Weights of a small image classifier: batches of 64.
Rows from block 3 of a small image classifier, named by matrix and row number. Rows with one number belong to one channel. Each number is 128 + 24 x the weight over its row's rms, rounded and kept within 0 to 255. All counts start at 0.
After each channel's rows are labels from the 100 images, of 14976, where the channel reaches its highest value: "responds to" is what is common among them. Only what is clearly more common there than usual is listed. The data: simulated grey scan slices of phantoms with and without marks. In brackets: how many of the 100.
# convs1: 3x3 conv, stride 2 (model.blocks.3.convs.1.weight, 96x96x3x3, each kernel summed), inputs 0-95
# convs2: expand pointwise conv (model.blocks.3.convs.2.weight, 384x96x1x1, transposed), outputs 0-127

convs1.69 [ 75 115 115 112 128 196 120 100 164 115 131 106 130 132 165 102 140 155 142 123 109 188 123 105 151 118 109 118 117 163 120 125 115 118 101 125 151 131 107 145 116  98 117 111 106 154 144 109 117 107 117 133 141 109 106 143 215  87 135 134 137  78 165 100 103 179 146 126 126 161 138 119 118 121 118 145 140 126  96 153 103 112 144 113  94 129 133 100 121 130 158 107 129 128 101 118]
convs2.69 [151 119  92 152 145 128 128 115 128 128 138  72 151 188 128 121 128 142 121  89 128 149 124 128  94 131 128 179 156  87 124 159 128 128 135 128 165 128 128 116 119 161 137 144  81 128 128 140 145 148 112 128 122 148 128  88 164  47 146 128 130 128 172 153 102 128 156 131 119 128 135 122 141 108 134 142 128 128 130 138 128 120 187 128 128 128 141 130 147 104 128 106 128 128 128 168 129  75 128 128 145 144 213 101 149  75 110  98 172 127 155 115 128 128 128 128 147 143 157  93 121 130 133 128 138  76 103 125]
responds to: limb (100); side: left half (68)

convs1.56 [101 180 123  93 108  48  97  96 124 136 122  88  93 165 155 130 146 125 110 129 177 123 123 102 140 150 105 148 141 119 150 122 143 123 109 105 112 111 123 149 164 106 133 140 140 132 143 123  70 132 104 150 113 142 135  94 126  88 121 124  99 130 144 105 121 128 131 146 152 107 134 163 110  81 146 113 150 163 167 113 109 133 153 168 140 123 121 101 151 120  93 126  90 140 117 106]
convs2.56 [148  77 121 118 128 147 115 128 190 128 110 128 128 179 128 128 181 128 151  79  89 154 128 116 128 110 128 170 128 128 146 128 128 160 151 128 128 128 101 125 121 111 119 128 103 128 128  86 112 133 109 145 128 115 128 128 128 123 101 155 171 146 128 131 126 131 127 128 128 128 128 128 128 159 128 146 128 157  95  71 138 128 128  74 128 193 128 128  30  65 128 128 141 116  88 111 109 123 128 144 137 136 167 103  97 144 128  83  97 131 126 125 105 174 128 128 128 175 107 111 109 128 171 121 150 128 177 160]
responds to: dark spot (95); limb (50)

convs1.46 [167 108 129 174  80 120 140 150 126 141 190 196 133 154 121 137 138 134  95 139 170 111 118 146 132 144 137 131 159 126 130 114 125 130 100 139 137 144 119 139 161 143 120 114 113 124 122 158 146 126 119 110 178 115 141 105  83 142 138 181 128 124 161  84 123 143  85 149 123  90 118 144 115 127 113 130 100 147 190 131 134 134 140 160 110 114 137 149 132 185 142 123 130 107 125 158]
convs2.46 [154 128 115 128 174 128 128 128 170 128 153 109 124 118 128 162 128 128 128 146 138 128 115 122 140 128 128 128 171 140 172 100 153 128  94 109 146 113 128 120 128 130 128 149 128 101 128 128 208 139 125 123 142 128 142  66 128 122  89 107 138 128 128  81 152 116  78 128 185  96 107 130 128 189 105 128 118 128 123 114 128 116  77 138 111  93 128 137 156 143 119 128 128 128 128 128  87 128 128 120  87 126 107 111 128 155 136 128  93  50 194 123 128 128 149 161 128 128 128 128 128 128 119 135 133 128 141 152]
responds to: chest (64); ring (53); several spots (47)

convs1.88 [108 124 133 163 149 158 129 180 107 117 110  59 123 104 155 134  97 143 125 131 108 248 140  94 125 143 128 119 119 133 122 121 110 114 125 131 116 135 122 160 125 115 134 116 137 115 109 135 114 125 120 116  89 171 107  76 115 139 135 138 112 109 116 152 111  89 187 122 146 108 138 120 111 135 137 139 101 114 108 137  96 127 126  96 142 152 150 130 140 111 110 117 105 115 149 126]
convs2.88 [154 219 128 186 125 111 163 122 128 122 128 128 128 128 133  82 139 128  79 150 159 146 128 128 123 101 134 145 150 124 128 129 128  75 131 143 136 104 182 100 160 168 153 158 128 170 135 122 128 143 117 196  99 102 128 128 124 139 128 135 155 168 145 101  94 128 135 140 146 116 119 162 147 160 146 105 114 114 135 128  92 102 132 128 109 152 139 132 145 128 176 128 128  81 146 149  98 128 108 114 131 104 180 128 128 128 128 149 112 128 118 134 143 125 149 136 149 177 157  86 138 134 107 107 128 147 153 154]
responds to: crack in bone (100)

convs1.76 [125 140 150 123 110 107 151  80 118 100 128 151 115 142 131 126 123 121 118 130 141 109 128 123 174 123 124 129 148 137 141 149 121 115 132 125 129 188 118 132 119 128 110 131  96 124 112 151 110 101 121 209 105 148 156  99 108 222 138 116 114 133 205  63 137 112 153 151 118 133 118  99 108 147 130 128 131 149 146 119 131 114 120 117 112  84 113 125 153 128 115 147 104 139 116 130]
convs2.76 [128 133 166 128 128 128 117 130 105 123  88  72 149 122 143 119 110 121 128 128 128 117 148 140 120 118 168 128 137 129 128  94 158 142 128 123 162 113 141 121 153 154 151 144 157 128 107 139 139 133 158 128 151 140 134 128 176 135 204 126 128 137 131 128 148 136 147  80 128  65 119 167 128 128 170 128 121 128 124 128  86 202 136 141 146 116 115 128 128 208 139 128 139 128 149 200 115 128 165 128 128 128 164 119 165 147 179 140 128 114 127 107 128 157 145 116 128 163 128 128 149 130 128 145 128 138 103 128]
responds to: limb (91); several spots (55)

convs1.24 [135 129 115 112  86  77 111  97 138 112  80 108 139  90  70 134 125 122 115 126 148 143 100 165 152 124 179 129 156 165 114 143 107 147 155 127  94 101 145 134  87 115 148 107 115 134 105 140  77 102 115 109 127 159 138  83 167 135 122 119 133 118  93 152 149 100 152 108 149 128 163 101 110 150 154 106 108 121 162 111 142 123 103 123 136 158 134 149 126 124 146  98 122 141  84 106]
convs2.24 [189 144 120 128 128 128 124 127 127 128 149 144 128 171 119  97 145 128 114  96 146 135 165 128 128 102  75 119 128 126 119 122 128 158 119 153 148 133 128 165 128 170 164 110 138 128 128 101  81  86 147  93 111 145 128 111 128 138 198 128 103 137 113 128 123 184 137 128 103 140 128  79 135 128 173 138 128 128 153  84 132 156 128 160  89 156 142 143 128 128 128 158 101 128 128 128 128 147 151 128 143 101 137 132 109 128  94 114 106 182 143 128 150 177  83 142 140 128 146  91 128 128 155 128  91 158 150 128]
responds to: dark spot (99)

convs1.23 [ 92 106 136 137 155 108 105 169 122 127 133 133 100 144 172  95  79 130 111 132 133 201 138 124 100 108 134 134 145 137 142 117  83 112 164  90 113 138  97 138 106 131 110 134 151 151 117 137 116 122 140 102 140 172 147 134 141 123 143 140 116  95 129 176 133  96 181 124 113 111 166 107 111 154  97 105  94  97 122 123 141 147 128 132 148 135 127 105 167 112 103 107 113 137 166  76]
convs2.23 [128 102 128 161 113 128 128 128 128 128  73 131 134 128 154  92  99 122 157  99 125 120 121 140 127 159 101 109 149 128  19 122 183 151 145 104 181 148 115 136 160 175  86 111 131  75 119 128 128 151 136 136 137  67 128 133 124 162 124  82 128 128 154 128  99 143 128 128 114 128 141 107 128 160 116 123  83 119 124 141  95 193 107 134 172 128 159 118 128 119  80 148 128 117 115 139 149  75 128 128 123 128 128 152 128 128 102 128 128 128 158 128 106 114 171 128 194 128 116 116 161 147 162 100 128 136  96 134]
responds to: crack in bone (97)

convs1.73 [104 142 123 102 153 100 124 133  99  75 117  74 129 134 134 130 125 120 153 128 117 241 136 118 111 115 158 123 120 114 126 135 113 105 145 109 143 142 148 149 115  94 102 103 111 160 120 143 103 115 124 144 110 210 149 147 122 105  95 133 130 140 111 138 131 130 188 136 154 118 105 142 131 137 126 130 132 136 119 156 123 136 144 111 151 167 149 110 152 132 142 113 121 130 145  94]
convs2.73 [130 128 128 120  98  91 128 128 155 145 136 102 128 126 138  97 128 128  99 123 128 165 121 128 136  94 118 146 203 128 128 159 116  99 146 128 126  99 113 161 128 128 110 149 129 176 128 137 128 102 142 128 107 128 123 154 151 128 128 128  93 128 103 154 128 128 130 177 106 148 145 128 128 128  85 155 145 109 128 181 156 147 121 128 108 217 159  88 133 168 146 128 128 120 167 137 158 128 115 138 150 124 129 128 139 143 139 152 145 171 128 167 102  90 191 139 140 128 128 128 128  59 128 128 134 128 145 133]
responds to: crack in bone (96)

convs1.58 [140  99 129 105 198  83 138 128 103 139 101 116 117 129 183 108 130 120 129 139 122 119 105 135 121 111 140 115 124 107 141 113 155 139 166 125 120 110 143 113 109 186 160 164  93 139 143 114 124 122 129 124 135 150 117 185 177 110 141 111 155 108 122  99 143 144 147 112 121 154  66 137 122 127 127 141 142  90 101 131 134  81 161 149 143 112 140 165 133 116  76 136 136 152 162 140]
convs2.58 [132 152 137 109 123 128 168 128 114 123 134 146 129  88 128 152 145  98  96 128 128 125 128 128 144 108 117 128 128 157 128 128 173 112 166 106 128  84 128 131 128  95 195 128 128  65 128 140 157 128 120 111 109 128  96 131 252  73 110 128 134 161 187 129 128 117 161 129 112 128 128  99 144 124 107 160 130 134 128 159 155 182 128  96 108 128 128 117 165 127 128 124 135 153 164 186 127 128 119 145 128 128 139 175  97 128 128 123 128 180 106 116 130 104  95 161 128  81 109 128 118 128 128 125 110 168 128  95]
responds to: dark spot (89); limb (55)

convs1.90 [148  97 143 111 124 103 150  92 138 140 140 143 124 137 123 125 132 118 124 140 108 127 111 179 112 168 146 135 140 116 131 115  99 125 115 105 153 133 125 113 100 119 110 136 103 103 156 112  91 107 133 129 121 118 150 162 133 133  91 135 100 169 110  88 101 124 130  90 106  99 141 119 116 148 168 132 108 166 113 135 113 106 110 148 172  98 139 111  90  76  30 128 133 132  85 121]
convs2.90 [133 122 128 153 128 128 145 126 128  62 111 133 128 173 154 128 128 128 179  95 119 128 125  85 128 121  85 128 128 129 104 128 153 125 107 164  92 133  63 128 128 134 106 128 128 145 165 128 128 117 128 162 107 159 128 173 101 128 128 108 137 147 128 167 171 137 128 128 126 169 142 143  98 148 106 138 209 147 105 130 128  86 129 106 143 128 159  62 128 101 128 116  61 122 159 128 128 128 167 120 105 128 136 113 126  84  93 113 112 106  87 128  94 128 128 169 179 119 107  97  79 128 142 157  98 128 128 142]
responds to: dark spot (100); side: left half (74)

convs1.80 [203 143 111 140 142 128  99 119 151 155  92  88 104  95 111 116 157 128 127 123 139 110 123 137 147 139 121 136 115 148 138 109 132 132 146 115 159 105 181 144 106  92 118  95 116 153 137 145 105 101 142 134 111 150 154  92 123 128 138  99 147 136 133 127 127 135 121 133 232 146 120 134 101 122 153 140 149 123  81 142  78 127 125 122  87 119 145 105 111 109 127 130 115 139 134  83]
convs2.80 [177 128 110 128 136 134 110 128 128 155 122 167 116 128 128 132  81 102 132 128 128 121 180 129 120 159 128 182 116 125 128 165 104 110 150 189 128 128 128 123 128 128 136 166 152  93 142 128 136  92 126 155 101 176 128 139 128 135 160  97 114 134 162 129 134 128 102 129 128 131 128 130 122 128 128 128  94 136 128  78 102 115 144 128 137 128 206  93 128 148 128 128 126 133 169 138 128 163 128 135 128 124 123  87 134 105 112 110 130 100  97 156 128 144 125  73 166 112 128 128 123 101 128 170 163 128 113 128]
responds to: dark spot (100); side: right half (85)

convs1.84 [118 155 124 118 136 119 105 131  82 104 103  93 124 128 192 108 127 117 127 121 133 209 144 130 102 138 125 122 140 137 106 104 118 130 164 130 145 113 129 151 149 117 130 176 105 105 116 130 105 130 137 105 131 185 132 146 184 111 137 114 111 113 107 126 160 116 218 154 141 145 105 146 123 124 158 113 117 142 116 126 105 104 149 128 107 173 127 125 155 119 125 123 119 127 170 135]
convs2.84 [138 145 149 159 128  89 128 136 122 141 128 128 128  89 140 127 120  70  88 149 134 117 149 161 116 128 120 160 160 137 150 110 158 200 148 128  80 112 141 128 128 128 128 123  92 126 128 128 127 121 128 128 180 128 128 128 124 101 128 128 101 128 115 149 128 162  95  89 135 106 124 142 124 128 150 113 171 148 128 102 128  81 128  79  96 128 128 115 122  74 128  72 128 146 147 143 128 130 126 151 128 162 128 146  90 134 154 128 128  60 128 185 128 155 105 128 128 159 128 128 128 133 128 160 112 120 149 148]
responds to: crack in bone (91); limb (84); side: right half (73)

convs1.50 [111 107 115 133 153 116 165  93 125 154 141 144 124 109 132 120 163  96 115 110 115 147 120 125 125 120 157 117  99 122 115 117 138 134 118 110 143 123 219 110 111 204 117 153 100 132  91 129 114 117 116  77 144 119 120  97 155 109 119 138 115 169 112 106 114 101 157 113 135 144 132 134 108 141 145 134 136 107 121 126 145 123 111 114  91 115 178 216 132 121 105 117 129 112 120 118]
convs2.50 [128 124 129 128 119 128  83 156  86  80 128 128 101 132  86  68 128 122 128 135 129  80 128 140 128  94 135 141 128 128 140 206 128  98 117 179  75 156 128 128 123 128 105  68 140 128  98 137  92 138 128  83  87  93 171 139 128 110 124 208  80 143 128 122 121 128 139 131 128 175 113 152  98 137  89 112 126 128 137 128 128 139 116 128 128 128 134 129 128 118 116 164 181  99 128 155  95 130 128 181 112  81 123 182 128 126 101 155 134  95 128 128  95 128 128 165 128 119 121 142 113 121  91 123 119 128 128 142]
responds to: bright spot (42)

convs1.7 [ 97 145 116 127 136 124 140 169 149 133 140 167 109 115  87 108 148 110  70 119  89 138 124 114  86 107  76 125 125 125 134 127 146 146 120 123 138 120 170 144 135 167 150 156 114  96 154 116 130 138 127 104 112 139 104 145 190 143  85 112 159 121 113 129 137 108 119 130 145 191 118 141 112 155 116 142 188  94 148 132 143  90 105 136 136 139 176 122 137 123 121 132 135 157  94 104]
convs2.7 [108 128 133 138 103 129  92 139 128 105 105 110 128 144 128 130 128 128 154 132 128 133 123 131 128 128 106  70 127 160 128 150 162 117 143 128 128 140  77 118 117  89 204 128 128 134 115 152 102 146 105  94 163 128 137 131  54 130 148 128 153 115 128 166 128 138 101 128 128 128 130  97 103 128 101  93 109 124 128 122 153  98 178 128 128 121 128 142 156  90 128 109 128 128 151 166 128  74 108 160 128 197  69 128 134  95 149 128 128 140 143 192 151 111  63 107 128 128 128 167 157 150 128  88 128 127 131  73]
responds to: ring (86)

convs1.35 [ 94 150 120 125 133 219 124 103 146 131 107 107 124 118 141 106 136 123 115  99 104  99 127  85 136 137 127 121 129 165 140 145 121  83 128 133 122 149 187 122 114  90  90  96 141 113 143 148  85 123 124  90 126 126  69 104 112 155 117  84 115 103 161 116 126 150 120  93  99 137 138 106 119 124 128 145 118 139  97 129 107 155 181 126 147 119 122 145 104 119 137 124 121 118 119  86]
convs2.35 [127 128  94 152 115 208  81 123 128 128 128 162 103 128 128 128 105 151 154 128 142 103 125 142  23 125 118 174 146 128 128 127 141 146 128  99 145 158  99  94 153 181 128 124 177 128 147 136 161 128 128 128 165 128 133 124 128 128 160 101 128 117 149 128  99 152 128 128 113 175 151 112 145 104 168 131 105 111 160 128 152 110 128 102 174 106 172 141 129  99 115 158 128 128 137 128 153 128 128  85 183 133 201 120  70 111 128  80 128 137 125 117 145 143 128 121 128 110 183 119  72 105 116 161 158 140  86 128]
responds to: chest (100); side: left half (67)

convs1.81 [148 115 129 127 114 124 134 141 120  84 135 133 155 119 115 104 128 191  91 106 139 107 136 136 117 121 103 144  90 147 128 104 116 141 119 140 121 143  93 122 138 128 139 147 125 113 151  91 114 128 126 125  62  97 152 134 103  53 135 146 109 123 120 148  89 162 129 133 101 124 128 120 152 140 139 152 102 159 116 137 111 109 119  41 171 138 121 115 120 140 115 116 101 132 118 189]
convs2.81 [159 100 128 162 128 128 128 128 128 135 154 128 158  50  88 160 128 189 120 128 128 117 128 134 123 128 117  98 128 144 130 126 108 155 107 128 128 165 128 128 113 144 128 128  80 146 128 128 151 134 163 128  82 135 145 109 128 109  95 143 110 128 138 128 115  90 128 128 154 140 130 147 128 103  88 121 106 184 115 128 133  89 120 128 128 128 136 156  90 128 187 127 102 114 128 138 128 128 128 128 100 187 141 130 133  76 159 140 118 128 106 150 119 128 165 128 128 128 102 139 141 131 128 168 154 149 128 148]
responds to: bright spot (100); belly (51)

convs1.63 [ 87 166 100 144 131 103 136 104 151  85 178 103 125  96 155 132  77 128  77 124 164 166 115 123 140 112 131 136  97 129 106 110 103 132 145 139 123 127 146 117 112 128 137 184 144 140 155 101 186 107 144  92 110 158 138 164 152 113  97 133 136  61  79  99 140 125 147 107 109 142 140 128 126 123 111 126 156 129 108 129 116 126 120 120 116 122 130 120 124 147  85 114 145 137  98 109]
convs2.63 [130 159 177 151 128 120 126 128 128  92  83 128 102 105 120 150 140 128 150  92 128  34 174 161 123 128 118 128 119  96 128 128 167 111 128 128 215 133 128 128 128 103 154 107 149 176  79 128 135 153 119 151 128 135 128 128  88 128 128 154 128 159 168 134 146 113 122 128 128 162 128 100 123 128 128 108 137 160 128 127 160 128 161 120 128 117 128 128 128 136 121 131 165 100 136 143 166 128 132 131 104 128 128 118 128 103 128 193 117 154 128 128 128 128 130 154 129  80 155 128 188 104 128 115  75 143 128 119]
responds to: ring (100)

convs1.49 [156 140 131 122 104 101 144 106 152 143 120 109  98 105 113 174  80 115  46 116 101  78  89 123  99 118 143 124 116 139 118 127 151 134 181 171 106 130 113 115 105 150 138 119 115 102 119 129 169 108 131 102 119 155 146 107 109 135 148 103 162  90  99 106 129 179  94 110 108 134 129 126 123 127 129 130 140 125 141 132 130 131 140  88 114 140 165 121 110 160 179 140 121 130  98 139]
convs2.49 [ 74 107 132 128 151 123 129 128 136 128 102 116 165 128 105 128 165 174  45 128 128 128 113 136 152 129 128 145 125  98 147 126  88 128 128 128 137  86 126 107 130 128 132 135 154 139 128 128 155 124 131 122 147 112 161  88 122 101 108 100 128 144 128 150 107 112  92 165 128 128 128 128 144 128 128 128 102 123 148  84 117 128 128 121 128 108 128 143 128 149 128 156 173 128 119 128 150 151 126 128 128 116 125 128 162 125  69  98 111 136 158 131 164  84 128 128 128 152 107 119 142 108 149 130 126 128 118 125]
responds to: ring (100)

convs1.22 [182 136 119 105 118 112 144 164 133 125 118 128 129 129 139 111 156 119 107 131 136 154 138 101 100 118 142 105 151 159 131 166  88 115 136 108 121 127 123 137  99  94 138 170 127 106 137 144 144 127 118  88  48 174 114 113 169 128 122 123 115 127  67 152 103  78 139 167 120 127 129 134  87 131 123 107 134 141 141 131 125 117 102 131 129 131 114 128 183 100 166 132 112 106 133  72]
convs2.22 [155 128 137 128 128 140 128 125 144 144  91 159 128 163 113 130 116  84 176 128  92 142  89 153 146  75 102 128 128 128  93 166  81 100 128 142 128 104 128 166 108 142  98 128 148  91  84 107 107 113 128 128 120 153 131  73  96 142 128 128  52 128 128 128 128 147 128 137 136 127 128 148 100 103 166 128 141 128 120 153 128  87 116 128 107 107 128 128 119 140 189  69 104 128 117 128 128 136 125 124  71  77 171 128 128 128  78 121 119 128 128 160  90 130  71 143 108 137 150 128 128  58 128 164 128 100 108 128]
responds to: limb (82); crack in bone (65)

convs1.70 [ 94 138 117 102 149 159 118 183 155 127 124 164 130  88 121 109 139 127  78 144 103 146 120 104 121  93 135 114 139 139 113 141 170 139 102 153 115 124 170 125  77 119 138 163 113 102 108 125  84 117 111 127 146 117 112 166 182  98 131  94 140  78 130 120 144 146  83 131 125 163 123 101 131 126 108 153 149 132 113 137 104 139 102 115 128 135 118 125 123 104  64 137 165 134 158 103]
convs2.70 [142 128  80 128 128 128 103 119 175 123 154 128 128 139 128 157 128 145 128 128 130 148 139 128 128 129  92 141 118 128 142 128 139 111 149 128  95 127  86 128 120 178 154 149 155 129 128 164 150 108 121 109 131 128 181  99 118 179 128 128 118 128 128 128 172 135 159 116 162  96  82 128 177 128 128 128 137 128 178 128 120 128 144 119 140 128 139 134 128 128 128 126  69 128 183 141 158 123 128 174 132 116 134 160 248 128 170 126 128  52 128 128  69 128 128 128  67 115 121 167 122 128 128 145 104 128 128 103]
responds to: belly (53)

convs1.31 [160 136 130  93 114 197 178  91 100 147  92 184 124 113 141 142 129 114 119 134 144 103 144 112  94 180 129 111 126 115 160 132 129 111 108 128 106 183 150 128 103 109 119 112 127 126 127 109  92 115 116 135 116 120 122 130 137 110 130 123 120 118 139  89  89 112 123  93 140  97 141 105 119  67 119 100  85 141 119 135 119 179 146  88  99 118 112 132  99 100 115 121 113 106 111 134]
convs2.31 [178 103 139 128 128 124 127 128 130 150 137 169 165 106 102  88 118 128 125 128 128 156 133 108 120 128 128 153 128 128 176 140 103 194 103 128  95 128 146  89 128 176 120  51  89 162 126 137 128 128 182 152 128 128 105 128 163 149 128 173 128 103 128 128 128 208 128 134 112 128  70 119 100 128  92 127 128 128  93 126 128 147 119  60 128 128 142 128 103 149 128 146 112 137  91 128  93  86 123 123 128 128 128 128 117 122 114 150 128 128 128 128 131 133 128  91 153 121 128 128  78 119 167 112 158 128 128  87]
responds to: belly (85); side: left half (67)

convs1.59 [182 107 132 142  91 140 112 150 150  99 148  75 133 109 155 194 143 126 133 118 125 181 122  90 123 126  97 126 111 122  90 147 135 137 120 146 125 147 130 125 131 123 118 158 107 112 135 117 176 127 140  97  73 130 109  96 104 187 119 120 117 127 114  95 143 160 134  77 122 122 150 183 119  91 133 150 120 138 139 148 139 136 140 117 104 115 124 121 140 164 176 118 126 118 121 117]
convs2.59 [128  89 128 128 123 141 129 128 177 160 129 128 158 179 134 127 121 110 128 154 163 128 128 128  96 132 128  73 173 148  67 129 128 119 132 128 148 126 105 111  96 128 128 128 128 120 111 103 143 128 128 128 135 123 213 128 128 173 152 128 113 128 143 153 147 122 131 176  97 128 142 128  62 160 140  70 107 128 128  76 128 116 152 128 128 128 115 106 128 119  78 128 157  99 128 160 143 133 113 110 128 115 129 123 138 128 128  91 128 128 114 167  93 128 120 100  89 128 130 128 128 118 147 128 131 128 135 128]
responds to: ring (98)

convs1.51 [157 104 127 145 149 162 150 146 109  92  66 155 139  70 113 138 162 103 124 119 127  91 105 179 146 115 119 146  86 160 148 149 123 116 100  91 124 147 178  98 140 157 109 112 167 173 134 151 111 126 136 144 135 154 146 148 142 117 134 143 119 129 154 141 120 141  99 161 126 164 141 136 140 137 174 124 124 120 127 141 100 176 154  89 129 143 124 122 109  98  93 132 130 146 142 122]
convs2.51 [151 128  93 116 131 107 139 149 108 131 165 128 128 128 121  87  68 128 128  96 128 128 128  97 109 159 158 125 119 103 137 132  51 128 128 117 220 102 128 163 128 138 142  90 128 123 137 148 153 141 140 152 156 128 124 128 131 150 128 104 130 128 128 128 138 115  94 112 150 100 116 130 191 117 128 128  95 135  52 128  97 157 128 128 128 133 136 128 140 120 126 135 128  77 145 140 105 128 136  97 143 134 157 150 138 129  93  99 111 138 138 169 128 175 128  84 150  59 128 128 110 128 168 151 103 152  90 107]
responds to: bright spot (72)

convs1.11 [169 113 147 127 148  84 138 145 154 128 140 148 123 119 150 116  85 109 135 149 112  70 133 118 126 124 158 117 139 118  90 139 148 133 194 152 117 127  87 106 121 144 177 177 144 158 134 172 148 118 135  72 116 130 129 127 108 137 119 105 184 126 104  98 124 144 102 104  98 141 128 135 145 155 119 115 182 137 141 127 137 122 134 155 115 109 108  89 141 123  90 113 124 142 160 124]
convs2.11 [104 128 128 128 128 138 121 128 128 152 118 107 128 130 128 125 143 111 158  82 165 155 170 144 128 137 131 128 136 128 128 109 128 128 139 112 130  95 143 173 128 188 115  57 125 107  70 170 109  83 128 128 128 142 128 128 143 128 129  77 102  89 116 128 115 132  85  83 110 121 128 111 159 147 130 128 112 152 147 135 137 131 128 208 128  80 163 158 148 128 132 159 124 128 128 128 166 117 128 140 140 128 175 128 128 148 128 166 140 146 128 126 128 128 166 128 149 109 114 157 141 156 128 166 128 128  81  96]
responds to: ring (96)

convs1.5 [166  94 126  95 161 141 173 186 124 133 120 189 125 136 121 130 115 142  85 106 111 126 121 112 109 127 126 138 131 105  94 138 137 146 179 134 133 193 139 111 139 140 133 139  97 129 163 119 146 122 149 108 124 134 137 117  95 104 150  67 140 139 217 120 142 129 146 121 111 137 128 118 135 146 149 135 155 106  96 140 165 138 142 138 153  84 137 132 119 120 107 129 139 130 120 116]
convs2.5 [ 97 146  98 121 127 128 128 128 128 128 128 128 115 128 128 137 128 129 163 135 128 180 128 128 137 101 134  55 118 150 128 109  93 169 113 128  77 128 128 108 137 162  86 133 113  73  69 126 128 174 128 123 128 136 114 127 113  92  91 128 117 106 102 128 128 151 149  86 164 128 128 104 146 120 128 128 126 129 128 128 156 209 128 168 147 129 128 128 120 128 128 128 171 128 183 128 145  58  82 174 128 151 127 123 133 106 128 128 128 101 128 129 105 128 128 124  92 166 179 184  92 103 115  99 128 128 128 128]
responds to: belly (82)

convs1.34 [109  81 119 123 158 138  93  94 135 134 156 130 117 154 130 132 134 159 132 143  76 151 142  96  99 117 112 117 133  75  96 135 153 124 149 127 152 142  78  98 100 103 120 131 134 157 123  88 122 140 142 109 154 121 102 137 151 155 152 122 166 131 125  92 107 112 170 103 112 106  64 134 115 144 126 110 147  97 153 139 153 124 130 146  93 107  97  83 124 138  78 117 105 149 146 139]
convs2.34 [112 128 151 113 113 138 138 108 128 114  86 128 144 128 128 153  82  93 161 102 134 105  89  95 123 128 141 146 130  87 232 128 128 107 128 114 125 128 128 150 128  88  99 128 128 128 128  85 118 128 125 128 128  70 102 128 160 160 140  85 130 128 128 135 107 117 128 113 175 149 128 115 128 108 145 172 128 141 128 132 128 124 128 128 117  85 128 139 164 141 139 140 102  78  99 141 136 138 120 114 128 129 106 133 137 145 128 111 151 173 165 128 128 118  48 104 128 114 128 128 162 114 139 217 128 136 101  97]
responds to: limb (98)

convs1.75 [132 113 140  79 129 146 156 228 159 104  87 134 127  90 147  96 128 144 125 119 125  95 116 115 113 116 145 139 158 162 125 114 102 128 137 119 127 116 127 126 109 110 150 150 132 132 170 116 116 140 147 109 113 101 133 124 120  69 102  68 139 125  90 166 129 144 103 141 111 127 110  95 130 150 122 136 169 119  66 140 130 108 169 110 129 150 125 126 121 107 124 125 111 124 114 110]
convs2.75 [128 189 118 115  98 128 145 136 140 143 155 118 123 128 170 116 120 128 119 128 147  80  69 128  97  85 119 148 116 137 174  93 146 121 128 105 128 128  83 128 113  90 186 128 128 145 121 128 121 128 101 128 166 134 117 128 142 117 133  95 109  89 128 128 128 128 142 107 199  88 134 128 128 127 128 128 128 107 182  72 128 128 127 128 134 128 128 128 128 150  70 128 128 142 128 102 118 128 123 128 113 141 128 165 136 128 110 201 128 123 116  98 128 128 128 195 128 130 108 147 150 128 128 102 128  84 129 123]
responds to: chest (58); crack in bone (42)

convs1.20 [255 126 140 106 124 143 116 167 124 116 119 145 122 170 135 137 131 122 143  98 123 105 107 130  73 110 132 134 107 134  79 150 139 135 156 138 109 126  90 129 107 110 143 137 129 134 135 133 112 118 146  98  70 141 125  93 146 149 122  98 147 131  93 102 115 155 114 118 120 101 120 143 139 111 139  99  96 155 132 147 137 128 111 158 140  93 122  91 137 122 129 130 130 122 149 133]
convs2.20 [ 79 148 111  94  83 128 129 128 128 161  96 127 109 130 134 151 128 128  93 128 138  73 203 130 109 138  82 128 119 106  94 115  97 128 128 128 128  80 137 128 145 128 123 103 128 116 128 115 128 128  94 128 107 123  94 128 103  69 128 138 128 114 123 154 128 128 115 128 128  89  77 121 128 113 143 128 115 127 130 163 156 167 128 128 128 152 159 106 134 119 122  81 128 183 105 152  90 128 128 145 167 120 134 116 128 175 135 128  89 179 114 168  83 145 128 128 142 167 136 129 144 128 128 148 164 128 181 128]
responds to: dark spot (100); limb (57)